From a checkpoint of a small class-conditioned image diffusion model.
Training: adamw at rate 0.0023, 40000 steps, batches of 128.
Data: 48750 training examples, 105.0 epochs.
Rows from block 2 of a small class-conditioned image diffusion model, named by matrix and row number. Rows with one number belong to one channel. Each number is 128 + 24 x the weight over its row's rms, rounded and kept within 0 to 255. All counts start at 0. Numbers have three digits each.
After each channel's rows are labels from the 100 images, of 14976 (inputs lightly noised), where the channel reaches its highest value: "patch colour" is the nearest of a few named colours to the mean colour under the peak; "peak on" is the class under the peak. Only what is clearly more common there than usual is listed. The data: coloured fractals of 300 iterated function systems on busy backdrops. In brackets: how many of the 100.
# convs0: first 3x3 conv (model.mid.0.convs.0.weight, 192x192x3x3, each kernel summed), inputs 128-191
# convs1: second 3x3 conv (model.mid.0.convs.1.weight, 192x192x3x3, transposed, each kernel summed), outputs 128-191

convs0.173:149136117149116104126144122130133102169151121086136109106090101148133105123098088146132106055115106109175123117174147146111078122101153122070080098117147137174176153129116112106099102107181123
convs1.173:152124176090149133143119148110152153131132133125143161145184188126157158154123155150136148159176178159124150142124133140136145153128140109141113143164141158108130120163134113118138178191145133
patch colour: brown (74)
peak on: fractal (36)

convs0.126:138147121149142133145143116124143096147170130123112084101082092123116090111062078126104100091112107066130099122144124123128089123106114115043106094091130115153147119109134111101091086090153133
convs1.126:107097155143119108102126159113093146157097105109172178156151159126164156161145132149182107144143166168094102147113120145142107147096124144119107135152134150156134147158152104144154186157149151
patch colour: brown (70)
peak on: fractal (34)

convs0.177:132143140113164095153180081128126087134161136111142116099122105124131114118114125135119147137159115115100113133132155127124165153177114128119161066140129159125139165132123177130083143122135122
convs1.177:135140128147105115109144128142149081108079139118106120157084147130118113139155066169132134120126119109142131084166126145101071112088120145094113142121109135121108088117100100144130138087108075
patch colour: grey (73)
peak on: fractal (48)

convs0.70:151095134143144119144087106127158108140123142123162147094116131187172122118164127143143093157122131161111112200143114183146136173140130109163181090109120137136128156158127135141118148098128142
convs1.70:113157140109150166159150113161125139118143174161110107102152119114097106107082146093099143124088131102138115126106128105123141125136106142120127129108129113121135121134104118105098088119133110
patch colour: grey (60)
peak on: fractal (60)

convs0.137:130131125143124137119080106160123119135148116110174154115173140189173156161163154172166135136163142138153138166157129194152134141142129113118132114116102127153155140102148131166143142114149151
convs1.137:092129171109144197168120139118107151151123155154092178120176182138121126100118106138108138133115142162121117138093121140079107134097113112143097169155116120112103117136094087123074145126100099
patch colour: brown (59)
peak on: fractal (41)

convs0.170:127094130120113088111100105124109108124129128099149150126123149169186141148165143155190135171159148144114189182183166172146164159151143156157160119133132137162172157155156148141143167157172161
convs1.170:129182116098143162179159120138150146104131148162076117122146134092101108106095109099076163140114140131141109087112101087100114095111111135106111149112122112118116088130080109084094112124095083
patch colour: brown (77)
peak on: fractal (39)

convs0.54:138106128144153054112132134129119105102163103109119090129056125140134108086087073124128161126128086098159123137143137134121150108154127106092148091108101135139124128117115141107121105107131132
convs1.54:098127128110104136142119139110089151121135118105134165162149136115139147142129107130125140121151161152140089117086097097115089104097093109098073151139144122136119128161114102121110145143108133
patch colour: grey (63)
peak on: fractal (83)

convs0.6:112077121121112137092098126108122122077086132142137155130160165127132132147162153093142139166112153175129133116105098116108153119145128136160164109113124105075079111142127135129120142149063166
convs1.6:152158129135171163173159135150140164146138179150124097113109117145110126114081134147114120137144114109136117100164128131148137102124130128127116149120127117125130118126133119091111052105129140
patch colour: grey (81)
peak on: fractal (66)

convs0.148:125111083117122117099090143085116093106109126127127132113121139135145138137156124118126166132116109143127164144144132133104125146124105110133127147141132148091108103149101136121131125102119128
convs1.148:137152138117122138130154142148141142164168151129171133153126158153170140134097155153149069101154159151167155119150143144198107154082139147124095156147104140144151164128179055123126132160135171
patch colour: grey (59)
peak on: fractal (34)